Weights of a small spectrogram enhancement model.
Data: trained on struck, bounced, scraped and rolled objects made by modal synthesis, 87.5 epochs.
Rows from block 5 of a small spectrogram enhancement model, named by matrix and row number. Rows with one number belong to one channel. Each number is 128 + 32 x the weight over its row's rms, rounded and kept within 0 to 255. All counts start at 0.
After each channel's rows are labels from the 100 clips, of 14848, where the channel reaches its highest value: "top examples" is what is common among them. Only what is clearly more common there than usual is listed. The data: struck, bounced, scraped and rolled objects made by modal synthesis.
# convs1: 3x3 conv (model.decb.0.0.convs.1.weight, 96x96x3x3, each kernel summed), inputs 48-95
# convs2: expand pointwise conv (model.decb.0.0.convs.2.weight, 192x96x1x1, transposed), outputs 48-95

convs1.26 [130  41 126 129 144 162 145  75 129  77 129 149 111 162 110 184 148 126 155 131 187 123 144 114  79 109 108 123  45  48 122 151 108  85 110 112 110 125  85  56 132 136  82 146  74 150 110  85]
convs2.26 [ 91 128 122 102 130 116 124 128 168 166 137 106 127 193 118 168 204  74  57 120 131  91 112  88 142 120  93 174 118 111 103 143 168 171 114 102  72 141 110 141 112 124 118 132 139  91 127 110]
top examples: membrane

convs1.59 [130   2 123 126 119 158 142 170 138 135 119 181 131 122 126 113 108 115 135 114 133 143 119 164  74 149 145 120  48  18 137 129 113 126 129  76 118  89 128 146  98 119 110 144 139 108 116  99]
convs2.59 [119 117 127 106 141 142 117 147 146 138 106  97 147 148 117 127 156 111 102 159 214 116 122  81 158  95 103 126  68 118 130 148 156 181 109 138  73 109  87 134 154 120 109 135 125  78 137 150]
top examples: steel-like damping; clipping; text has "clipped"

convs1.16 [151 132 150 113 108 145 124 159 111  74  88 167 144 120 143  99  72 201 150 140 124 147 118 150 159 178 104 147 168 136 160 209  85 114 120 187 162 203 137 104 148 119 168  52 115 156  97 121]
convs2.16 [142 211 125 117 179 144  79 103 143  95 191 149  87 126 125 128 133 130  60 162 113 110 167 166 115 132 142  81 151 134 131 168 123  81 135 129 164 165 139 124 105 144  93 128 136 106  43 109]
top examples: steel-like damping; clipping; text has "clipped"

convs1.14 [114 104 130 107  80  89  85  66  76  78  60 111 115 107 126 106 123 144 140  60 130  82  65 171 120 158  89 101 115 125 120 164  85  77  71 129  68 126 133 117 133 132  98  68 144 137 177 126]
convs2.14 [139 151 130 192  95 106 114 215 184 121 188 166 102 125 204  76 145 158 168 158 133 152 113 144 114 129 133 116 163 113 149 155 127 101 109  73 171 212 164 116 114 112 127 148  98 172 141 134]
top examples: one hit; membrane

convs1.46 [158 156 146 157 143 180 139 133 121 148 118 177 149 127 144 124 130 144 122 171 153 207  51 154 109 148 116 108 125  69  70 125 139 100 127 110 100 167 107  66  84  80 116 120  81  81  97 100]
convs2.46 [161 175 114 164 130 157 144 144 118 119 174 149 125 132 131 203 134 150 133 196 115  94 174 124 142 138 113 114 123  85 176 190 130 127 138 144 146 155 168 118 133  97  75  79  72 132 105 134]
top examples: one hit; rubber-like damping

convs1.68 [102 131 112 111 103 143 121  11  90 132 124 158  91 119 162 150 124  80 127  77 178  91 121  91 107 104 169 133 181 132 110 124 124 160 120 142 122 134 119  78 153 131 169  71 130 162 143 158]
convs2.68 [ 75 119 108 138  96 160 122 134 183 129 133 105 139  82 102 131 120  99  96 158 136  84 117  91  84 112 183 149 125 127 145  97 124 115  83  68 107 120 164 127 135 126 146 196 115 125 164 137]
top examples: striker: soft; large; rolling

convs1.2 [146 126 171 126 161 156 137  72 121 142 178 138 156 139 178 111 107  97  75 132 121 106 149  76  87 104 162 100 145  94 101 115 113 163 139 138 122  37 121 152 129  86 112 160 118 113 116  76]
convs2.2 [102 157 119 135 132 171  97 173 122 130 119 157 133  97 164  96 116 180 151 138  92 151 162 138 139 188 214 142 153 187 141 161 127 127 146 210 191 125 207 140 122 122 121 160 137 149  91 128]
top examples: thin (high-pass); pink noise

convs1.10 [141 118 146 112 106 158 171 154 183 160 152 168 183 164 120 162 182 162 153 151 162 114 136 146 115 135 102 128 101 136 183 138  71 147  85 132 124 139 137 121 146  86 131 177 128 123  82  48]
convs2.10 [ 97 152 149 154 116 165 103 127  78 117  80 142 149 184  86 159 178 115  98 158 123  92 142  65 187 134  79 184 119 117 124 158 129 127 168 140  84  80 106 123 132 111 113 123 140 117 117 127]
top examples: hard striker; one hit

convs1.33 [113 113 123 119 116 122  99 111 121 125 118 115 103 139 115 139 149 123 147 124 124 121 191 100 133 204 103 138 115 107 113 180 100  98 118 123 153 169 133  35 153 122 148  95  54 166 110 135]
convs2.33 [163 139 111 148 170 147  95 110 104 105 136 134 120 101 112 175 138 161 184 181 118 125 133 101 102  91 101  97 144 114 128 132 151 144 179 152 125 162 105 110 121 143 124 125 162 154 180  92]
top examples: bouncing

convs1.11 [135 139 132 134 136 174 161 133 150 103  67 121 137 137 126 118 134 143  51 150  64 185 119 172 158 133 139 142 145 154 150 112 154 130  85 109 123  66 152 120 157 141 178 188 113 177 157 129]
convs2.11 [190 139 120 119 122 122 180 207 205 118 163 142 120 126 170 134 128 162 153 149  94 164 139 160 114 176 150 134 152 177 153 172 145 123 125 118 137 147 166 133 111 186 143 167 117 158 185 108]
top examples: clipping; text has "clipped"

convs1.93 [159 115 127 156 159 134 113  71 109 157  98 165 141 168  70 173 132  57 142 179 122  63 101 117 106  80  67 100 153 116 132 150 102  94 141 123  88 134 109 115 103  82 105 102 112 190 135 119]
convs2.93 [ 86 153 128 152  80 157 144 215 222 134 132 186 128 168 170 131 136 109 108 138 131  80 132  80 162 108 182 170 135 187 173  90  91  74 154 139 121 114 141 129 127 143  84 142 174 159  62 139]
top examples: rolling; action: scraping; rubber-like damping

convs1.48 [150   0 117 132 127 143 127 176 120 112 101 184  84 140 124 141 133 168 158 118 132 140 140 183 126 150 153 126  67  20 127 146 114  99  98  88 104 117 106 150 105 127 137 126 138 138  97  95]
convs2.48 [105 120 134  99 168 141 106  96 125 122 115  84 151 133  66 164 122 106 125 144 208  93 122  85 146  79 102 138  76 111 118 123 135 153 127 112  87 113  83 120 145 149  97 129 162 114 160 145]
top examples: hard striker; small; clipping; text has "clipped"

convs1.90 [165  48 146 142 175 118 106  32 113  85 112  93 102 131  85 172 158  98 196 112 193 118 159 134 113 110 172  77 100  82 107 114 124 123 124  99 115  94 110 112 109 113 132  90 121 126  96 127]
convs2.90 [126 179 114 134 180 152 146  76  43 160 121 126  99  89 132 164 179 125 129 162 147 126 136 145 134 166 124 139 119  79 133 172 124 199 116 136 114  78 145 151 111 127 153 147 121 150 109 114]
top examples: clamped rod

convs1.21 [ 84  78  89 104 163 115  85  95 129 107 124  97  52  89 126  97 102 180 116  89 136 133 179  90 186 149 127 126 113  95 103 136 157 113 139 130 177 191 150 102 165 166 174 146  85 149 110 110]
convs2.21 [ 90 158 146 119 184 126  61  63 118 144 173 147 120  71  74  97 133 130 127 164 117 189 146 170  76 162 146 119 136 101 158 168 169 139  84 146 161 184 184 158 135 190 117 164 149 128 120 130]
top examples: small

convs1.52 [134 237 146 130 100 141 106  90 122 117 125 116 147 134 125 148 139  98 116 156 122 128 139 100 160  53 135 134 137 181  95 135 145  93 151 126 136 122 144 157 134 138 145  82 146 133 110 138]
convs2.52 [141 144 136 138  86 148 174 111 107 110 161  61 128 114 115 127 131 146 141 186 130 162 130 180 135 117  98 100 112 162 201 158 135 139  57 219 123  84 123 122 138 147 153 143  55  87 119 173]
top examples: thin (high-pass); pink noise

convs1.29 [130  88 113 132  90 125 104 150  98  89 105 113 112 124 139 166 140 109 148 119 152 126 156 101 122 214 128 102 142 122 112 167 100 100 112 104 143 182  97  52 131 132 110 107  67 152  98 138]
convs2.29 [140 181 117  91 127 124  98  91 122 110 157 151 137 130 159 124  99 134 162 155 103  75 145  92  89  85 167 146 140 111 129 139 130 104 130 119 110 142 110 117 122  78 124 143 104 136 117 122]
top examples: striker: soft; reverberation; text has "room"; text has "reverberant"

convs1.4 [162 151 163 146 146 150 159 169 130 119 137 140 152 147 136 105  86 223 162 147 137 158 113 164 177 183  80 142 162 126 147 214 114 114 125 165 135 207 146 133 150 129 184  73 128 134 113 135]
convs2.4 [152 153 136 151 191 139 105 115 150 107 136 178  81 102 137 138 179 174 111 187 124 197 116 176 133 169  48 120 151 101 159 195 150 181 125 146 179 168 152 124 102 179 113  84 198 141  97  99]
top examples: steel-like damping; clipping; text has "clipped"

convs1.66 [ 99  73 119 113 117 124 131  77 129 117 109 146 138 145 129 109 115  78 186 109 162 103  97 122 104 110 105 126  95   0 146 106  82 137 118  99 100  75 150 134 119  92 132  77 121 115  96  90]
convs2.66 [150 127 126 143 132 138 164 168 133 148  92 128  93 115 202 100 126 142 125 165 177 145 150 102 159 122 124 158 117 167 150 137 135 205 141 161 132  87 134 132  91 130 149 146 118 116  87 111]
top examples: hard striker; size: small; clipping; text has "clipped"

convs1.55 [111 205 126 122 168 158  76 105  91  82 121  91  89 138 138  85 102 134 151 128 155 115 181  88 141  80 101 163 157 171 111  79 128  48  84 133 128 131 107 149 166 121 144  99 137 133 124 137]
convs2.55 [ 99  69 143  87 165 151  91  91 134 116 104  59 110 138  86 169 119 135 130 138 136 112 107 119 159 125 112  95 118 107  66  70 144 189 124 130 118 126 108 110 115 158 143 139 132 127 146 111]
top examples: thin (high-pass); white noise

convs1.0 [ 94 109 143  98 100 126 160 108 142 115 143 199 148 157 174 163 164 121 125 167 184  85  97 158  73  85 180 142  82 163 156 128  92 114  87 113 108 128 114  88 138 186 113 160  90  90  90 111]
convs2.0 [105 107 129 145 105 119 138 136 116 103 125 103 118 156 153  51 117 112 114 115 134  89 132  81 148 139 177 109 132 162 121 207 159 105 139 108  97 170 112 118 113  63 122 166  87 128 123 107]
top examples: hard striker; one hit

convs1.44 [133  93 170 133 106 145 146  99  94 199 165 149 145 137  83 169 117 116  97 128  98 147  70 115 109 154 131 119  64 129  45 178 151 132 127  89  73 161  83  82 114 154 128 131 122 139  86 102]
convs2.44 [168 159 134 119 220 111  99 103 112 138 162 168 129 178 108  90 147 167 130 140 125 131 158 163 145 146 125 140 145  21 102 162 112 161 155 147 166 140 152 138 129 160 163 101 146 105 139 133]
top examples: rolling; rubber-like damping

convs1.71 [147 198  78 126 134 160 111  51 120  99 113 119  76 121 106 135 133  87 115 114 100 128 171 162 177 164 172 134 118 154 121 167 123 118 144 132 141 171 157 140 145 166 176 124 146 164 112 163]
convs2.71 [149 134 135 134 173 124 136 105 135  58 127 152 155  81 105 108 139 114  98 155 125 136 102 107  67 126 155 102 122 124 154 123  77 167  79 173 132 117  97  96 142 155 140 124 145 116  72 132]
top examples: hard striker

convs1.9 [109  72 133 142  68 130 132 193 129 111 142 194 145 118 178 117 169 154 110 161 101 157 134 152  96 107 156 187 145 157 101  65 134 109 108 163 107 126 117 155 106 204 106 121 149  78 107 115]
convs2.9 [138  93 136 171 159 166  80 103  44 125 119 123 103 162  76  87 123 143 112  92 125 133 112 123 123 112 153  77 131 113  83 194 197 130 144 124 123 178  94 123 124  78  94 180 133 147 210  97]
top examples: mains hum; bouncing

convs1.53 [140  23 115 134 117 152 123 167 106 111 113 178 101 142 104 143 126 157 162 106 141 127 114 186 121 126 137 112  58  36 118 147 100 100  81  96  82 113  94 124  85 113 118 121 121 132  88  85]
convs2.53 [ 90 128 141 130 130 134 111  93 117 124 150 106 144 129  88 163 138 129 137 135 195  53 126 120 126  96  99 127  80 119 119 152 117 139 144 117  88 135  86 123 158 118  97 122 156 113 120 171]
top examples: small; clipping; steel-like damping; text has "clipped"

convs1.28 [142 108 158 172  97 176 153  42 157 167 160 173 188 139 142 147 116 116 127 209 142 162 115 114  98 139 117 150  79 138 122 158  96 106 127 103 125 172 125  20 134 123 132 110  65 118 118 164]
convs2.28 [148 167 136 143 109 130 135 129  42 100 174  84  95 158 148 156 122 149 137 136 122  94 136  93 102 126 123 135 147 117 164 177 121  49 127 122  91 138 152 108 124  98  79  80  97 130 136 121]
top examples: large; bouncing

convs1.80 [118  91 168  83  93 123  87 128 114  75  98  81 169 135 157 167 154 113 137  99 110 100 176 108 135 165 180  74 159 156 192 170 139 185 166 137 190 169 165 150 157 121 132  87 135 155 152 142]
convs2.80 [131 171 112 204 147 170 151 129 106 154 157  90 119 129 121 215 199 128 138 175 132  65 128 141 142 107 114 120 141 150 167 156 122 108 164 132 134 118 121 160 140 106 159 139 134 130 202 141]
top examples: clipping; text has "clipped"

convs1.41 [138 132 129 143 130 185 177 146 155 142 136 136 156 128 173  90 119 156 117 155  87 159 114 138  85 178 110  95  81 190 134 121 131 139 133  85 147 126  74  20 123 131 105 191  47 137 109 108]
convs2.41 [123 108 158 112 107  98 151  96  47  77  97  70 166 143 127  94 125 134 110 106 121 112 178 134 211 184 110 155 129 155 117 133 128 158 175 171 131 109 128 109 149 102 165 142  67  89  74 153]
top examples: large; bouncing

convs1.61 [146   7 111 132 123 144 125 176 114 114 102 185  86 133 125 142 136 161 157 113 132 136 119 180 120 143 156 125  69  24 124 144 111  99  91  96  98 115 101 147  99 124 134 124 132 138  93  92]
convs2.61 [ 93 107 138 107 152 142  98  94 122 124 123  68 146 145  62 162 131 119 128 124 211  83 113  98 143  77 103 134  78 118 108 121 135 147 146 117  98 115  83 121 144 135  78 128 176 121 150 152]
top examples: size: small; steel-like damping; clipping; text has "clipped"

convs1.89 [114 119 149 161 190 120 134  45 128 160 119 168 123 130 105 133 130  97 152 124 121  66 109 143 105 119  43 116 133 115 106  91  72  59 135  90  90 118 108  61 110  99 104  68 109 146 141 166]
convs2.89 [ 93 134 143 157  78 144 160 177 161 120 119 129 128 110 159 140 135 127 143 140 130 116 129  83 153 136 133 165 130 170 200  94 125  92 123 120 110 125 175 115 123 162  79 125 163 140 177 140]
top examples: striker: soft; large; scraping

convs1.77 [ 43 149  95 110 114 150 106 146 138 155 168 142 104 104  99 118 136  95  57 121 155  88 134 152 141  91 103 114  76 158  94 134 114 103  89 169 142 113 132 174 119 129 104 155 128 134 145 115]
convs2.77 [139 195 134 118 133 130 127 126 141 135 150 149 174 124  96 162 203 120 103 174 127  70 160 106 178 120 102 110 127  70 149 105 147 131 173 107 116 114 110 144 149 144 120 151 157  81 189 136]
top examples: rumble; text has "noise"; thin (high-pass)

convs1.38 [177 105  97 151 130 169  98 158 109 190 153  91 130 125  25 149  63 110 116 143  90 195 226 139 130 134 118  65 104 101  66 156 168 101 164 133 101 162  91 112  91 142 119 154 126 122 127 124]
convs2.38 [165 147 113  88 173 151 173 102 107 120 118 171 173 130 126 171 102 109  98 116 117  97 157 109  70 187 128 148 144 192 121 124  83  79 112 152 108 103 190 125 118 111 150  86 101 124  58 124]
top examples: bouncing; striker: soft; large

convs1.60 [155 228  79 167 134 168 121  85 111 114  85 121  86 132 107  91  93 121 162 149 115 169 188 119 170 122 161 156 152 173 127 172 145 119 130 148 164 183 140 125 175 149 165 134 111 163 124 173]
convs2.60 [129  50 112 122 162 127 137  94 104  35  88  86 140  67 100 166 133  87 114 127  95 138  82 127 143 159 146 136 127 133  85 102 112 190  88 137 142 125 150  89 130 151 164 125 110 134 111 121]
top examples: thin (high-pass); text has "noise"; clipping; text has "clipped"

convs1.88 [123 123 160 132 130 114 132  94 154 103 140  70 143 143 138 191 207  74 156 118 164  52 116 201 169  85  91  70  92 163 125 138  95 132 139 125 102 131 164  89 117 154 111 141 149 108  94  89]
convs2.88 [ 48  90 133  93 108  69 114  88  69 121  59 119 125  45 128  46 104 128 157  69 143 157  60 124  73 128 124 163 103 143 141 107 160 104  76 109 130  80 142 110 111  95 112 111 135 143 153 117]
top examples: mains hum

convs1.19 [130 130  89 143  24 132  97 142 118  71  80 104 161  99 117  70 105 147 139 110 149 107 200 147 123 149 137  92 151 124 204 165 156 146  87 124 155 157 128  92 159 105  87 177 104 164 180  94]
convs2.19 [111 158 129 152 117 154 121 196 151 121 120 177 146 142 140 145  89 141 160 148 127 118 164 122 152 132 201 163 139 152  87 142 144 129 194  78 152 178 140 135 149 119 177 170 115 130 175 144]
top examples: bouncing; pink noise

convs1.34 [111 132 119 121 148  92 117 161 117 145 175 139  69 128 130 107 174 126  85 119  53  52  83 194 125 164  97 110  40 155  88 136  75 126 131 127 102 103  79 132  98 158  80 148 133 135  91  96]
convs2.34 [163  96 149 131 115 114 120 192 161  89 136 150 108 229 155 110 151 132 139 148 127  98 114 106 223  80  62 144 120 134  66 122 136 189 191  59 127 106  48  99 119 109 103 150 158 121 103 118]
top examples: thin (high-pass); mains hum

convs1.23 [ 94 108 132 138 134 126 112  91 130  97  91  92 143 116  73  82 135  65  77 111 132 126  81 145  69 115  76 141 127 121  86 113 128  59 153  79 111 102 132 138 134 131  77 101 131 113 163 149]
convs2.23 [160  85 107 142  78  99 123 134  93 154 123  82 143  88 136 110 122 136 133 146 162 157  76 146  96 170 158 114 146 106 154  99 118  77  92 156 135 112 148 142 109  99 156  89  80 118 107 108]
top examples: one hit; white noise

convs1.6 [102 116 133 155 107 125  91  83  96  60  65 110 134 117  97  91 137 113 119 106 148 126  70 145 110 126  48 135 130 151  97 149  85  53 108 126  91 141 135 123 152 140  97  55 127 128 159 175]
convs2.6 [112  78 157 208  70 169  91 160 108 128  97 118 113  76 133 161 153 182 146 156 151 136 124 130  93 148 122 128 159 100 105 138 102 115 123  94 143 156 172 124 116  84 110 149 105 158  98 150]
top examples: one hit; steel-like damping

convs1.22 [116 101 126 150 178 150 127 109 154  59  98  67 128  96 122  80  91 178  92 125 133 186 136 111 111  93 138 163 151 124 129  95 166  77 133 155 128 126 131  57 157  78  65 159  89 115 137 103]
convs2.22 [123 145 158 148 158 147 104 134 152 112 170  52 171 133  86 150 127 120 114 150 120 107 152 144 110 125 121 104 114  87 133 187 184 128 177  54 119 198 172 117 150 150 109 144 148 108 164 152]
top examples: clipping; text has "clipped"

convs1.47 [149 127 123 171 127 179 162 165 136 134  95 143 130 165 102 146  96 158  52 161  94 202  58 141 114 160 129 141 146 127 101 134 149 104 107  66 125  82  81 115  94 150  99 152 143 148 156 124]
convs2.47 [181 191 126 119 180 180 141 144 161 131 130 143  96 159 171 142 114 172 157 120 102 162 195 159 138 167 130 138 165 109 170 136 149  71 187 161 166 117 151 139 107 200 121 143 176 195 140  94]
top examples: clipping; text has "clipped"

convs1.25 [126 101 102 128 118 140 117 156 108 110  99 114 103 113 143 141 156 125 145 112 120 134 176 125 107 223 110  99 122 148 112 152  95  98 131 103 154 161 106  33 133 123 118 126  46 146  97 130]
convs2.25 [145 107 134  64  88  94  93  51  57  84 128  90 121 132 131  92  77 143 128 113 107 106 159 104 134  88 119 120 132 133 102 105 161  89 140 121 108 118  80 100 124  63 105 158  64  91 106 115]
top examples: large; reverberation; text has "room"; text has "reverberant"

convs1.7 [128 127 129 161 101 138 100  98  78  72  90 153 120 136 113  97 102 179 140  81  93 128 146 191 137 182 100 110 100 153 156 174  74  76  75 119  74 147 125 118 116 177 150 113 124 164 150 138]
convs2.7 [134 155 155 172 117 145 175 196 169  72 120 105 138 164 151  84 143 133 109 150 125 132 184 131 170 161  88 155 141 171 187 158 163 162 139 135 149 169 117  97 131 151 147 171  68 115 117 140]
top examples: hard striker; one hit

convs1.82 [123 124 149 129 151 126 118  91 152 102 129 127 145 140  99 119 159 141 149 145 161 132 124 167 108  56  91 103  48 113  89 113  67  89 122 121  93  81 116  22  84 145  84 138  85  97  97  94]
convs2.82 [ 79  64 134 134  99 106  94  65  33 131  92  79 142  67  48 115  79 118  81 102 152 154  83 121  80 172 147 165 119  91 117  80 136 124  98 108 135 160 169 123 123 174 103 130 130 109 122 127]
top examples: steel-like damping; clipping; text has "clipped"; mains hum

convs1.1 [148 121  40 115 139 123  84 142  76 136  98  15  56  96   0 151  95  84 138 117 118 146 221  91 129 104 108  83 125 126  75  76 154 131 124 142 131 117 105 119 117 109 115 170 132 140  90 138]
convs2.1 [148  99 120  78 185 103 160  99 111 121 103 172 125 108 114 102  87 111 105  92 136 172 123 129  96 167 144 131 117 221  77 126 106 120  97 125 109 116 153 124 137 156 177 134 109 112 108 135]
top examples: bouncing; rubber-like damping; material: plastic

convs1.65 [126 151 128 184 166  61  44  56  72  71 161 108  89 148 148 121  97 148 125 112 127 100 137 139 143 120  75 117 133 109 132 113 119 115  93 129 109 142  98 145 128 125 107 128 138 129 152 129]
convs2.65 [103 139 152 184 181 164 123 187 177 132 141 214 131 133 161 161 152 149 157 136 148 106 160 134 131 140 149 116 147 151 128 136  98 193 139 164 167 152 192 120 124 105 142 135 139  90 132 153]
top examples: one hit; membrane

convs1.3 [102 118 117  80  61 114 156 132 161  99 129 161 186  74 177  59 159 138 113  99 108 147  85 170 121 139 178  73 126 141 182 103 118 192 155 161 155 192 144  91 138 111 101 128 128  68 132  97]
convs2.3 [133 127 122  94 142 175 133 117  91 112  73 152 129 104  85 187 103 106  97  77 122 113 196 127  86 187 135 149 136 165  65 119 182  67 123 171 123  83 137 123 115  72  94 144  71 152 132 100]
top examples: bouncing; clamped rod

convs1.15 [118 158 114 101 149  76 128 122 139  91 144   0 104 112  69 165  96 143 113 131 138 136 102 141 174 121 155 135 158 159 107 103 172 105 150 179 159 118 104  89 120  85  87 136 134 155  83  84]
convs2.15 [142 153 155 132 141  84  94  95  94 108 160  71 112 124 156  47 139 149 140 166 140 149  90 151 112 133 115 102 112  39 162 176 126 129 133 112 134 179 186 118 136 181 155 139 156 122  87 138]
top examples: one hit

convs1.42 [131 107 143 125  93 140 115  73  96 113 121 115 128 131 129 144 142 112 141 136 147 130 163 103 124 192 118 132 106 118 111 174 107  86 101 119 143 192 120   9 166 118 118  92  56 160 101 138]
convs2.42 [158 163 106  98 137  84 162 141 139 102 172 125 131 111 192 147 126 127 162 175 108 107 123 103  95  92 120 145 140 142 159 174 133 118 122 161 106 154 129 111 124  95 128  95 102 141 137 112]
top examples: striker: soft; large; reverberation; text has "room"

convs1.18 [161 155 136 143 115 148 112 145 145 107 130 170 102 163 133 145 178 159 107 124  98 113  97 162 110  85 104  96  74 111 155 127 142  95 110  84  95  90 122 153 136 126 106 152 153 153 150 114]
convs2.18 [122  96 115  99 157 117 123 142 125 122 121 130 138 134  78 118  82 128 130 113  69 157 126 146 144 131 189 152 157 166  56  96 204 179 156 129 172 118 134 134 104 122 127 149 128 133 168 114]
top examples: pink noise

convs1.27 [125 115 130 136  97 134 128 136 119 134 147 148 133 126 125 122 142 133  42 122  45 135 139 125 105  81 148 133  85  64 126 172 127 140 143 141 141 127 139 184 129 157 122 135 163 150 139 133]
convs2.27 [186 162  85 109 156 124 132 132 106 104  92 139 107 109 151  93 153 119 121 177  73 128 159  97 176 122 109 125 169 160 110  90 158 161 153 148 165  84 156 114  98  98 158 138  96 134  89  91]
top examples: pink noise

convs1.35 [108 117 136 143 105 132 114  71 127 128 122 127 124 123 133 104 160 103 141 133 128 146 196  98 134 171 118 155  72 125 110 177  98 108 150 135 165 182 136  18 161  98 102 122  46 152 100 113]
convs2.35 [148 123  97 149 146 166  95 165 110 142  62 128  98 131 107 206 142 110 115 152 134 158 120  93 134 121 114 143 141 113 144  83 183 141  87 174 118  91 110 136 107 130 109 129 116 139 176  76]
top examples: striker: soft; bouncing

convs1.81 [105 122 144 130 115 118 135 115 117  59  68 175 130  98 183 139 141  69  93  89  90 144  38  85 113 112 143 111 164 118 123  76 165  79 103  50 154 121 140 100 135  58  76 108 101 126 136 119]
convs2.81 [181 155 117 146 114 160 138 105  85 144 115  71 103 134  83  70 170 146  79 194 134 157 159 129 204 113  69 130 128 126 174 145 137 142 117 131 173  84 110 148 129 187  91 123 100  71  97 110]
top examples: striker: soft; small; rolling

convs1.74 [135 137 107 142  79 102 116 101  80  89 166 122 192 100  66 109 190  95 146 174 127 113  79 108 126  85 193 129 146 149  82 125 147 114 160 160  92 137 143  97  66 146 134 105 103  48 111 129]
convs2.74 [110  90 110 183 156 140 164 184  95 149 111 135 149 103 133  74 163 119 140 131 142 118  87 122 150 145 155 113 146 145  76 188 127 222 112 149 157 136 173 154 131  62 123 164  84 152 117 117]
top examples: clamped rod

convs1.91 [141  99 158 110  98 124 125 127 184 162 156 128 134 128  94 145 174  62 155 189 121 122 124 160 145  95 122 148 123 126  81 140 126  46 215 107 129  85 179 202 148 184 156 131 122 118 103  48]
convs2.91 [112 149 148 130 147 161 198 182 178 139 184 144 133 158 132  92 147 134 135 180 147 168 106 129 142 113 130 128 119 140 186 149 166 247 107 151 141 165 134 131 135 229 123 138 174 154 166 140]
top examples: clamped rod; one hit

convs1.17 [137 131 113 105 129 159 117  97  95 100  74 167 143 104 173  43 136 179 148  86 112 145 113 194 151 116 110 130 111 118 135 126 114 120 108 172 137 156  92  56  88 106 144  64 127  71 134  83]
convs2.17 [127 136 123 130 123 134 121 143 159 119 192 109 100 147 119 144 116 143  96 137 122  98 146 168 141 135 114  94 140 120 101 139 176 131 168 120 174 164 160 120 115 114  93 113  87 127  99 111]
top examples: large; membrane; one hit

convs1.30 [141 147 179 139 133 151 192 131 113 135 151 109 181 149 173 140 162 171 121 142 123 154  71 139 105 158 113 117 139 125 123 116 150 116  97 107 118 145 102  39 155  92 121 127  41 139  83  63]
convs2.30 [164  96 147 117 151 111 216 197 164 113 115 125 158 147 179 106 191 108  96 143 120 161 106 136 165 164  82 149 112 181 145 165 119 223 132 255 120 127 115 124 150 147 158 102 159 111  79 130]
top examples: one hit; reverberation; text has "reverberant"

convs1.24 [138 122 120 161 105 168  99 202 111 145 176 129 150 130 116 121 144 107 125 134 107 141 110 142 107 181  78 141 111 103 111 162 123 110 120 133  86 161 107 111  96 178 129 179 113 122 161 146]
convs2.24 [143 103 117 152 139 118  69  77  62 128 106 148 103 122 125  59 113 162 186 115 115  76 129 110 104 121 109 108 139  18 140 167 108 120 104 101 133 145 140 125 112  65  77 128 100 183 163 108]
top examples: mains hum; bouncing

convs1.83 [124 123 147 132 169  92  88 108 112  47 125  93 148 160 139 108 146 131 146 163 142  67 110 200 143 118  78  96  75 119 119 143  92  94 104 107 100 137 109  70 132  89 135  85  87  78 125 100]
convs2.83 [134 118 105  62 129  88 103 121 152 124  96 127 150 140 107 141 108  55  49 109 133 158  94 104 161 126  69 150  92 128 155  71 138 154 100 112 123  83  94 115 137 157  78  76 138 100  57 108]
top examples: membrane; one hit